A small image embedding model, trained from scratch: 76.3 epochs.
Rows from block 5 of a small image embedding model, named by matrix and row number. Rows with one number belong to one neuron. Each number is 50 + 12 x the weight over its row's rms, rounded and kept within 0 to 99. All counts start at 0.
After each neuron's rows are labels from the 100 images, of 14848, where the neuron reaches its highest value: "responds to" is what is common among them. Only what is clearly more common there than usual is listed. The data: single toy objects rendered from many sides on busy backdrops.
# fc1: MLP up (model.blocks.5.mlp.fc1.weight, 1280x320), inputs 0-63
# fc2: MLP down (model.blocks.5.mlp.fc2.weight, 320x1280, transposed), outputs 0-63

fc1.324:50 43 50 16 63 41 47 43 61 18 44 50 64 52 37 55 41 59 48 49 61 50 39 54 29 40 53 68 38 50 44 57 58 41 67 44 47 41 41 41 37 53 50 36 57 62 77 48 58 44 52 47 35 50 62 60 71 49 58 41 66 46 46 58
fc2.324:54 42 45 51 60 49 57 44 34 37 59 69 46 48 38 43 51 58 50 49 42 52 56 63 40 41 44 49 42 57 30 52 61 47 61 43 72 58 66 51 56 50 47 49 54 57 45 32 74 52 32 78 45 69 39 65 48 47 60 58 57 41 60 67
responds to: metallic; from below

fc1.446:50 58 60 47 51 47 46 50 51 43 69 77 51 36 55 55 55 64 75 66 68 53 50 41 32 52 47 56 46 44 44 44 87 38 80 59 47 54 65 54 48 46 62 63 29 44 74 45 39 47 55 57 38 49 51 74 56 62 48 21 57 53 32 50
fc2.446:56 59 52 50 34 50 36 59 60 51 49 59 44 48 31 42 39 51 56 17 75 53 42 59 51 49 60 47 47 75 69 46 27 58 32 58 42 49 56 48 39 33 36 49 42 53 49 54 50 46 44 49 40 72 55 54 35 50 31 55 53 62 67 50
responds to: airplane; dumbbell

fc1.326:51 45 51 60 45 77 45 50 54 83 39 54 41 44 44 56 43 56 55 51 34 74 67 50 35 55 61 45 56 53 60 52 49 37 50 48 45 42 64 56 66 54 33 33 68 55 51 41 59 51 70 59 51 41 45 62 49 56 44 49 48 39 50 60
fc2.326:57 57 59 62 42 31 73 43 57 37 49 66 58 35 56 35 46 62 69 43 55 32 61 48 55 40 72 57 51 54 42 60 47 49 29 68 60 49 48 54 51 58 43 46 53 57 47 49 45 47 51 81 54 61 67 54 43 48 47 51 30 41 42 49
responds to: grey

fc1.547:51 50 43 40 46 54 69 53 56 56 40 36 37 45 50 49 37 50 42 34 39 58 45 52 49 39 66 52 60 32 51 53 68 38 45 54 35 55 47 63 44 64 45 67 47 65 58 62 45 61 49 47 46 43 57 40 52 49 48 54 77 25 51 50
fc2.547:30 64 41 45 40 61 43 44 67 44 58 69 50 46 59 42 38 59 46 28 47 63 50 65 47 38 65 51 29 57 26 37 46 55 46 63 61 71 77 60 35 62 57 55 59 58 52 50 49 50 34 75 47 49 55 76 34 62 44 49 26 38 50 26
responds to: barrel

fc1.279:34 72 60 47 56 65 58 47 34 50 18 48 44 50 32 68 58 45 49 30 36 52 54 42 57 60 63 18 43 39 45 57 48 35 49 65 50 35 46 45 58 51 61 60 49 53 42 48 49 69 58 75 56 35 57 73 30 52 57 55 58 75 58 49
fc2.279:40 51 54 53 19 56 47 59 48 54 55 61 52 30 41 50 68 54 61 72 65 60 62 30 46 58 65 64 54 40 74 38 52 75 65 52 36 42 42 26 67 51 56 49 51 48 56 57 33 55 50 23 44 50 50 46 48 39 42 54 37 62 45 64
responds to: umbrella

fc1.683:41 64 55 43 69 39 44 44 41 60 46 49 64 30 48 62 21 31 60 46 43 59 51 29 48 54 48 29 45 62 55 66 47 57 53 56 44 44 63 58 31 64 62 54 44 45 39 44 56 57 50 45 27 58 56 63 40 65 46 64 53 34 62 29
fc2.683:59 73 47 44 56 73 58 46 48 62 42 58 58 70 52 56 50 39 50 48 79 56 45 45 41 66 56 42 51 40 65 62 49 68 65 78 35 40 53 31 54 47 64 37 70 51 37 42 45 49 72 47 38 85 41 51 61 39 30 56 51 49 52 27
responds to: metallic

fc1.450:56 48 44 35 61 90 61 58 61 64 53 46 67 32 37 46 75 31 21 51 64 55 34 44 32 81 47 42 47 52 37 40 83 48 48 45 51 38 47 54 43 50 52 46 68 34 73 45 79 40 47 56 69 58 52 49 51 49 34 39 67 56 49 34
fc2.450:70 42 61 64 32 55 44 50 53 50 49 56 48 60 56 39 36 61 34 71 57 26 50 53 42 54 48 34 63 45 42 39 63 41 52 74 49 47 56 61 60 61 61 53 54 65 43 64 44 59 51 58 41 47 54 52 41 30 26 76 62 40 41 30
responds to: barrel

fc1.81:51 55 50 67 47 67 53 58 28 58 54 31 59 58 46 85 52 15 44 56 42 44 62 39 60 55 46 60 66 38 46 42 36 28 51 43 28 50 50 80 49 51 52 50 36 52 41 50 77 62 58 56 39 44 90 55 48 65 65 37 42 62 37 35
fc2.81:50 57 61 52 78 43 23 62 74 41 44 52 44 42 64 70 50 61 40 59 58 68 59 23 32 48 53 56 61 85 62 31 47 56 48 50 50 49 64 35 46 52 43 41 56 20 61 63 43 44 53 65 49 40 43 33 46 45 49 68 20 57 34 71
responds to: matte; level; table

fc1.714:58 52 56 32 58 44 59 55 32 45 36 83 48 67 56 47 37 49 15 66 28 31 50 46 56 45 58 58 52 33 56 66 65 57 61 54 46 51 55 59 55 62 58 80 52 57 55 52 48 44 49 48 40 38 59 66 61 67 18 57 52 49 58 56
fc2.714:31 70 46 55 41 69 49 50 49 49 23 67 50 95 38 29 63 51 65 50 46 55 73 44 50 44 50 56 39 51 56 41 42 57 55 78 69 48 29 61 48 57 55 56 49 61 58 72 59 57 60 47 48 42 56 52 61 33 46 31 48 32 41 50
responds to: from below; metallic

fc1.487:48 63 64 37 49 49 80 40 44 38 46 69 54 62 60 46 45 62 50 38 51 55 42 60 55 48 77 36 53 61 45 68 64 35 37 60 29 38 50 32 65 81 50 36 64 54 60 48 51 48 57 54 43 42 49 55 59 48 55 37 53 62 50 31
fc2.487:47 61 53 44 43 48 53 45 63 37 42 38 62 79 50 44 51 39 45 39 55 45 41 53 42 46 55 55 49 35 70 63 50 51 56 55 62 50 45 38 53 64 47 50 56 58 61 39 33 44 47 26 51 65 27 36 22 44 25 38 31 70 50 59
responds to: from above; metallic

fc1.35:63 45 69 45 61 70 16 43 44 50 49 52 40 30 27 26 19 61 50 39 50 44 67 48 71 64 55 50 44 47 72 34 51 55 41 53 54 60 40 32 40 59 62 65 48 53 62 48 52 26 62 41 47 52 46 56 38 55 41 54 52 31 36 72
fc2.35:50 37 33 49 51 53 47 48 42 54 34 53 32 55 48 49 76 30 39 46 61 57 53 52 75 47 62 48 53 67 50 54 51 51 51 52 38 43 60 41 56 39 48 50 52 42 67 74 33 59 38 32 52 39 38 53 40 45 49 49 61 75 54 57
responds to: umbrella; matte

fc1.428:72 77 51 36 39 30 40 53 48 19 73 64 45 68 48 65 44 77 30 47 67 48 40 49 45 49 50 42 41 31 58 47 43 56 67 48 36 49 47 76 47 49 43 61 31 40 42 54 64 80 54 49 53 47 53 49 51 41 48 54 39 41 36 51
fc2.428:30 67 44 55 53 31 48 48 42 56 56 78 48 55 58 27 65 71 38 65 38 39 55 38 35 47 11 58 49 73 37 51 48 48 54 63 73 46 50 44 30 51 39 50 35 21 44 46 54 73 43 47 42 57 53 55 63 53 63 48 43 42 53 48
responds to: white

fc1.309:39 60 72 47 50 65 69 68 52 58 65 55 46 58 64 42 41 46 47 42 59 67 32 66 51 68 54 44 48 42 53 48 39 37 58 80 60 44 37 51 51 50 52 57 60 58 51 44 39 48 43 64 36 64 56 44 53 60 53 48 56 63 53 53
fc2.309:53 32 70 60 32 52 27 48 57 49 54 50 44 46 52 50 31 42 44 52 57 31 64 67 75 87 37 42 50 50 47 47 21 59 41 66 69 61 50 43 49 49 42 55 45 67 46 56 50 47 51 35 26 78 40 55 32 40 58 43 51 48 60 46
responds to: matte

fc1.11:60 37 45 52 33 45 49 51 81 49 49 60 50 56 53 48 32 57 58 56 79 51 50 42 65 63 18 63 59 51 54 55 48 53 48 51 36 42 43 41 45 51 44 44 47 50 58 41 52 48 57 56 43 33 56 38 61 48 47 60 83 51 55 66
fc2.11:51 53 55 58 47 45 54 52 52 46 51 44 58 49 48 39 13 55 44 75 54 47 43 68 62 50 10 48 32 52 35 47 44 46 39 46 71 55 52 44 43 43 65 50 42 75 69 47 51 54 69 58 48 54 46 38 43 42 35 61 52 69 39 38
responds to: from above

fc1.421:51 34 32 34 50 66 33 49 51 46 42 50 45 61 67 54 29 42 65 48 39 49 57 49 39 42 61 42 47 46 71 50 39 70 53 59 54 68 48 58 39 31 45 49 36 39 46 58 58 59 36 66 64 43 46 65 48 48 48 50 49 59 42 46
fc2.421:60 54 66 58 59 33 47 54 48 54 70 37 40 40 27 51 45 55 41 48 20 45 55 44 70 44 43 49 45 37 44 46 49 68 45 22 43 69 55 71 40 54 60 47 46 29 39 47 64 52 31 52 49 54 43 44 48 55 49 42 36 50 67 74
responds to: robot

fc1.425:59 37 36 44 49 33 20 42 50 25 55 56 51 40 36 49 68 56 53 49 48 49 59 44 49 73 40 52 41 41 27 68 71 75 53 75 37 44 49 37 42 44 31 50 42 53 36 49 49 63 39 29 64 40 55 71 48 48 54 53 65 55 35 51
fc2.425:43 45 54 49 54 54 31 45 42 44 57 31 53 53 44 51 54 49 50 53 55 52 49 43 57 53 48 38 51 36 40 72 37 53 63 29 47 53 47 56 41 81 46 56 31 67 54 45 49 51 54 57 57 44 41 30 30 55 49 73 60 53 47 49
responds to: black

fc1.221:94 45 73 72 58 53 51 50 63 64 38 75 47 48 46 53 73 51 49 38 51 64 57 23 53 52 41 52 43 45 48 42 75 38 59 46 56 51 63 48 19 50 53 60 66 41 50 70 58 50 42 54 54 49 53 64 45 50 60 64 54 22 47 43
fc2.221:66 39 77 57 54 37 41 56 37 42 40 73 51 64 47 50 34 68 45 44 60 51 48 48 57 73 47 47 54 44 53 30 28 64 54 46 52 41 62 65 60 28 44 36 61 54 41 45 40 50 47 33 66 47 48 50 67 46 30 60 49 60 42 54
responds to: table

fc1.6:52 65 50 42 64 55 46 27 54 43 45 69 51 45 43 26 65 58 46 62 71 37 68 31 49 50 35 42 41 48 52 38 43 63 68 40 49 40 52 45 60 39 46 61 42 50 61 50 61 31 48 57 29 45 61 66 46 69 51 58 60 49 16 46
fc2.6:53 48 43 59 48 46 56 42 60 37 59 45 53 39 50 46 44 30 36 49 27 34 71 27 21 15 55 73 35 57 34 58 51 48 29 57 40 46 53 60 52 54 41 65 62 60 44 20 72 37 54 48 52 53 40 39 49 32 41 51 50 41 43 53
responds to: from above; house

fc1.37:46 44 45 27 54 67 40 37 54 60 51 71 65 40 43 45 50 33 51 39 47 44 45 59 38 63 44 73 62 56 55 45 88 46 54 28 55 31 62 30 53 46 43 36 48 39 76 41 85 58 50 58 42 63 62 54 45 63 54 57 81 33 62 26
fc2.37:71 64 44 68 70 30 52 57 30 40 45 27 66 33 45 55 51 64 31 31 42 40 36 43 50 48 36 40 55 67 59 51 56 43 31 50 51 49 57 54 51 50 88 38 63 58 64 74 53 70 71 69 56 42 33 48 35 60 45 38 55 41 43 24
responds to: glossy; airplane

fc1.658:48 45 47 55 52 55 47 23 73 62 44 64 56 55 28 46 38 62 44 55 50 47 71 16 75 56 50 61 44 35 60 53 28 53 52 50 46 57 56 29 41 38 53 50 64 39 57 41 41 36 54 46 56 53 13 48 43 51 27 67 38 34 52 44
fc2.658:68 58 59 72 50 40 55 74 46 50 47 43 60 48 46 50 51 59 50 78 54 40 65 41 49 42 69 66 52 44 53 42 39 64 77 63 55 51 67 55 50 26 54 60 50 52 76 46 48 37 49 55 67 65 41 58 52 35 50 39 58 34 37 50
responds to: arch

fc1.760:15 49 61 51 61 72 48 27 40 45 52 54 50 47 43 49 63 49 24 44 34 53 54 27 45 59 52 61 44 59 78 42 12 41 44 50 54 48 55 49 51 56 55 67 69 40 91 50 36 50 66 39 40 66 65 57 49 45 59 48 55 46 56 46
fc2.760:65 45 58 47 57 54 42 29 36 61 49 54 41 68 63 51 71 38 55 60 51 46 50 44 61 40 42 51 53 40 57 65 35 42 55 49 69 60 46 42 47 46 52 55 50 42 48 43 50 53 41 60 66 27 46 20 26 50 62 48 51 20 53 47
responds to: from below; metallic

fc1.300:33 47 52 54 58 31 56 30 73 63 60 48 40 31 38 58 50 49 24 57 21 62 56 45 53 29 51 43 56 54 40 51 44 68 60 49 50 62 51 48 52 44 77 64 61 65 50 30 42 64 42 42 50 44 40 53 64 44 44 35 51 65 46 39
fc2.300:49 27 69 46 52 63 55 55 47 58 51 57 40 72 53 51 65 42 32 56 46 47 45 63 45 61 51 44 50 26 44 61 38 54 45 45 61 49 37 49 52 57 45 38 52 74 67 51 83 49 64 65 72 49 42 56 48 61 43 51 71 42 43 29
responds to: white; pink

fc1.457:41 48 49 47 62 75 52 43 56 55 44 53 63 45 46 62 55 57 85 56 64 48 64 39 26 41 49 53 40 65 53 52 49 62 64 52 68 53 44 44 45 48 54 59 54 45 42 54 41 37 50 49 47 50 46 50 29 34 51 48 48 41 66 39
fc2.457:33 61 45 61 68 66 62 90 44 60 77 51 46 55 57 48 22 43 49 56 48 62 54 49 38 70 36 65 64 82 48 51 51 58 39 13 66 43 49 51 60 65 56 35 58 40 50 44 43 49 38 31 65 51 35 33 71 35 61 45 69 46 50 39
responds to: from above; house

fc1.241:52 60 49 65 48 44 66 64 47 41 69 65 58 50 48 64 51 53 28 62 59 27 28 72 34 49 51 50 47 58 56 32 45 57 50 34 59 49 71 52 66 58 43 37 49 49 55 49 49 46 62 68 67 48 58 46 69 52 44 54 44 52 49 69
fc2.241:50 44 52 61 55 46 49 52 33 41 68 59 48 62 57 34 58 68 56 53 45 39 53 28 43 60 68 46 61 52 26 72 44 62 68 25 55 41 74 55 74 36 48 61 49 56 48 54 71 53 58 56 47 65 55 72 64 60 48 61 59 37 45 39
responds to: airplane

fc1.158:47 72 50 61 38 79 41 57 50 52 62 70 42 51 51 57 39 34 68 50 36 46 50 42 54 56 51 51 51 47 55 38 51 22 44 50 33 52 46 44 39 53 18 54 32 51 35 53 53 46 58 81 44 39 60 54 31 74 48 50 49 44 51 28
fc2.158:33 74 52 55 52 41 47 42 52 46 30 48 44 42 44 84 62 39 53 47 51 54 53 39 43 49 54 52 54 76 54 15 44 58 45 62 59 58 53 53 57 64 59 54 35 21 57 88 43 54 44 69 48 42 56 39 32 48 42 55 53 41 45 76
responds to: matte; table; airplane

fc1.65:36 70 56 60 51 48 78 55 50 30 50 67 30 57 46 36 39 67 32 47 53 48 48 43 56 40 45 40 55 42 79 65 66 51 50 43 54 53 51 38 25 49 42 61 51 48 59 60 47 28 61 50 47 74 37 62 99 38 39 57 40 36 51 41
fc2.65:51 58 53 46 45 43 52 31 53 49 71 62 58 55 46 48 64 55 49 58 66 65 67 35 48 66 73 53 47 50 57 69 33 51 22 48 49 56 37 34 77 40 47 40 52 70 58 22 51 43 30 30 46 62 39 51 30 35 45 35 55 60 59 50
responds to: umbrella

fc1.135:28 53 62 59 49 41 79 41 56 57 20 45 53 49 50 57 17 43 33 55 58 49 49 47 48 69 37 60 63 58 34 48 68 54 40 23 43 67 66 45 54 51 43 50 51 81 48 64 53 54 49 48 50 45 13 41 57 48 68 50 68 46 40 43
fc2.135:66 46 49 67 19 43 51 77 71 49 80 42 52 43 62 53 52 45 47 55 53 17 52 31 29 55 41 55 24 52 34 33 39 60 42 42 61 71 49 59 81 44 51 59 61 46 39 52 31 53 31 61 68 31 45 61 49 25 51 46 57 53 45 62
responds to: matte

fc1.105:25 57 37 45 47 48 42 43 48 49 29 47 52 39 46 69 39 50 43 35 53 69 39 60 60 58 57 39 35 35 72 64 47 28 57 45 46 54 42 48 52 65 60 52 40 64 28 46 64 63 39 66 52 51 33 39 33 46 55 53 51 43 59 41
fc2.105:43 77 51 47 22 59 52 49 43 25 64 57 46 59 51 60 53 52 47 46 41 54 56 59 26 46 77 72 45 26 68 54 52 71 53 52 53 43 50 30 60 33 25 43 69 56 60 58 49 43 33 70 61 57 64 51 53 47 25 50 43 30 33 67
responds to: airplane

fc1.383:38 35 47 61 70 70 62 44 49 54 51 48 40 54 48 52 76 47 50 47 50 53 57 46 55 42 56 54 58 43 62 18 24 33 46 53 45 43 57 41 35 28 58 51 56 42 61 48 44 55 85 52 55 56 54 60 22 33 54 43 48 61 41 41
fc2.383:42 51 50 58 44 60 39 43 24 39 56 47 61 57 60 46 69 56 55 53 43 51 37 61 47 60 48 46 58 24 77 57 54 45 28 53 46 56 74 40 46 51 51 41 52 63 33 44 60 59 51 27 62 52 27 51 61 54 55 56 38 57 47 61
responds to: from above

fc1.88:50 35 55 45 56 45 43 64 34 67 50 32 60 53 51 37 42 48 32 41 56 39 53 50 46 54 38 63 46 46 65 42 49 39 34 50 52 55 46 52 59 34 45 53 51 49 69 45 66 54 50 49 41 44 53 75 15 39 40 61 38 69 42 57
fc2.88:49 47 59 42 58 42 60 60 40 47 42 71 43 44 49 48 51 81 29 57 48 48 52 66 55 56 65 75 54 41 44 56 46 51 69 59 36 41 64 63 47 45 53 73 45 46 47 59 46 59 41 46 69 50 51 69 49 36 37 57 48 42 58 51
responds to: glossy

fc1.217:48 59 50 72 71 56 78 49 53 41 46 80 51 56 49 57 64 86 46 42 65 51 50 52 58 57 39 36 46 39 62 46 56 34 50 62 76 41 47 50 42 40 64 57 47 49 60 31 51 51 40 47 46 51 60 63 50 54 50 42 69 50 42 59
fc2.217:67 54 61 43 35 39 51 54 46 53 56 52 45 44 52 27 76 68 55 39 39 50 43 35 58 64 29 54 36 42 54 53 41 50 51 55 79 47 65 52 39 41 65 57 34 78 46 55 49 57 49 60 39 59 52 58 43 44 12 51 66 62 46 50
responds to: matte

fc1.330:32 55 46 49 66 52 59 44 45 61 79 63 49 40 49 51 59 53 52 53 54 53 48 51 50 56 49 48 29 72 43 42 50 54 65 46 48 53 55 43 49 52 53 61 54 52 73 37 64 46 51 51 38 46 61 50 52 51 44 62 40 40 43 70
fc2.330:70 41 66 58 41 49 58 52 49 44 54 39 46 47 45 51 64 60 42 49 56 51 39 78 49 46 71 56 49 57 52 51 33 61 52 73 53 65 56 48 42 35 50 46 36 60 67 52 37 52 36 65 44 45 58 42 48 56 52 43 55 55 52 55
responds to: ladder

fc1.347:47 95 53 50 39 46 44 52 49 39 74 48 57 73 42 45 50 45 58 36 56 47 50 75 58 57 47 46 38 49 50 60 61 53 60 58 36 34 44 38 90 58 61 48 32 50 41 44 51 46 52 59 77 36 58 43 49 48 36 57 42 49 46 52
fc2.347:47 28 42 32 45 44 58 56 48 38 30 47 61 50 66 26 77 57 40 45 47 38 39 50 47 47 55 46 43 23 51 52 50 95 70 63 50 32 41 56 45 38 48 41 54 56 44 40 46 69 43 54 43 65 58 57 59 61 63 63 67 52 45 49
responds to: grey

fc1.302:32 61 50 53 68 47 49 53 62 45 49 52 63 61 80 41 57 54 51 56 49 51 44 53 61 73 28 49 71 59 59 36 53 31 40 85 31 55 56 58 45 50 64 72 57 38 51 53 57 37 58 52 48 46 59 76 54 50 32 50 39 46 53 43
fc2.302:56 66 65 53 67 53 54 60 58 55 48 27 58 53 69 56 47 48 43 56 59 43 78 62 57 71 53 42 49 47 41 51 56 65 37 53 59 63 55 32 54 57 62 28 75 57 83 55 40 58 52 61 72 59 51 67 47 49 30 53 52 63 37 48
responds to: dumbbell

fc1.493:56 51 68 54 48 50 63 45 39 55 54 52 47 44 50 58 74 58 54 58 37 39 44 51 53 60 30 43 43 42 39 39 74 57 55 54 40 57 39 45 84 20 46 44 65 53 50 61 41 53 51 53 42 49 30 48 54 32 41 55 47 83 48 48
fc2.493:37 60 71 46 50 26 63 50 59 40 55 47 64 65 32 42 45 54 60 60 62 33 65 37 38 41 61 61 53 43 26 46 54 58 28 45 54 50 41 44 39 49 48 46 28 43 41 67 73 60 49 58 53 37 51 61 34 43 63 37 51 62 20 61
responds to: level

fc1.223:52 41 34 40 67 37 56 25 43 67 35 93 62 51 45 52 56 23 58 28 58 46 51 47 56 52 43 56 47 50 53 49 62 58 52 52 47 32 36 33 71 52 52 88 31 38 46 49 52 51 41 72 52 35 40 72 31 56 36 35 33 38 62 59
fc2.223:60 60 30 46 45 54 31 32 60 54 42 45 58 65 50 50 48 48 48 51 46 53 52 44 57 56 65 35 58 40 51 23 60 49 76 44 58 49 33 48 40 47 53 53 42 62 43 60 47 67 50 31 28 45 58 46 53 34 46 50 44 45 37 29
responds to: car; glossy; truck

fc1.672:58 55 59 57 27 43 58 41 41 47 58 56 42 43 56 52 49 61 00 46 33 58 51 48 55 66 51 62 68 69 53 55 37 80 40 69 34 45 45 50 66 49 43 43 36 28 53 45 71 36 39 55 64 43 43 29 39 76 54 42 31 40 25 41
fc2.672:65 64 63 58 46 48 59 49 54 30 46 70 58 50 42 44 53 67 48 47 62 61 58 65 47 61 52 43 56 36 51 51 42 36 62 45 59 50 61 72 64 40 31 36 54 49 57 30 22 55 67 54 27 61 52 66 45 33 34 50 28 61 42 58
responds to: airplane

fc1.19:49 63 58 31 55 65 48 53 57 57 42 51 20 58 70 46 62 49 56 46 61 49 52 27 61 62 57 33 60 50 64 55 34 67 82 47 59 65 42 49 48 58 46 50 59 58 58 47 55 36 45 48 47 68 37 64 58 25 41 75 52 37 67 52
fc2.19:52 82 53 46 29 53 49 56 68 40 69 61 42 45 82 63 61 64 51 48 42 54 45 43 55 62 60 51 60 47 36 44 57 58 59 59 51 51 50 52 48 39 53 74 77 65 65 59 60 63 54 53 46 64 38 70 49 59 44 49 12 53 53 62
responds to: striped

fc1.17:27 81 50 57 48 38 58 43 43 25 55 51 53 47 49 48 47 56 41 33 49 46 57 31 47 51 38 52 56 41 64 50 71 46 56 60 54 51 39 34 50 41 38 58 48 60 32 68 49 51 45 53 47 52 48 46 65 67 41 43 46 59 40 41
fc2.17:46 48 61 53 40 48 34 52 49 28 52 44 44 55 50 36 72 43 51 55 50 39 72 46 72 33 69 50 52 54 38 59 57 48 46 53 51 63 36 50 56 49 39 62 40 74 58 46 37 51 40 38 67 51 37 27 54 43 28 57 57 30 52 43
responds to: from above; metallic; house

fc1.613:45 52 38 53 70 30 54 45 44 54 47 66 65 26 47 75 48 82 37 55 50 33 56 36 53 49 66 41 23 30 37 51 53 53 60 25 63 53 57 39 56 53 51 56 36 58 56 47 57 57 57 64 37 87 50 78 29 55 29 59 53 76 62 39
fc2.613:47 44 60 52 51 42 64 54 76 44 52 51 60 71 63 36 46 54 60 15 50 46 54 25 46 58 60 34 49 42 58 53 33 57 47 69 33 67 52 36 48 46 29 74 50 74 44 70 71 47 28 46 36 52 56 62 48 42 54 58 67 52 67 58
responds to: glossy

fc1.281:54 55 42 44 50 14 54 46 41 56 78 53 42 39 73 53 44 53 28 68 34 40 56 66 44 74 51 57 45 31 66 50 58 60 41 64 53 40 56 52 55 45 34 92 55 45 57 48 64 60 37 45 68 43 48 44 64 63 49 58 50 60 59 79
fc2.281:59 63 40 49 62 35 43 53 48 44 61 36 58 50 64 57 56 44 37 37 62 55 55 31 37 49 64 58 31 24 44 52 42 69 70 47 58 25 42 51 41 58 49 60 49 61 45 60 46 42 47 38 54 39 33 48 41 46 38 58 55 60 44 52
responds to: airplane

fc1.103:54 52 27 45 38 67 47 46 56 75 49 54 56 43 39 56 54 47 75 54 65 43 47 41 67 29 51 35 51 49 43 62 50 58 57 55 47 43 51 47 54 38 52 67 58 31 45 42 33 62 37 66 60 77 44 48 59 37 29 61 44 34 63 51
fc2.103:29 49 57 60 34 50 45 40 54 24 66 65 53 93 38 58 52 53 38 46 52 63 45 50 66 48 57 58 67 42 51 72 54 53 36 67 45 50 61 44 42 56 33 57 50 54 36 53 45 55 61 27 53 47 46 36 39 43 28 85 52 60 36 51
responds to: from below; umbrella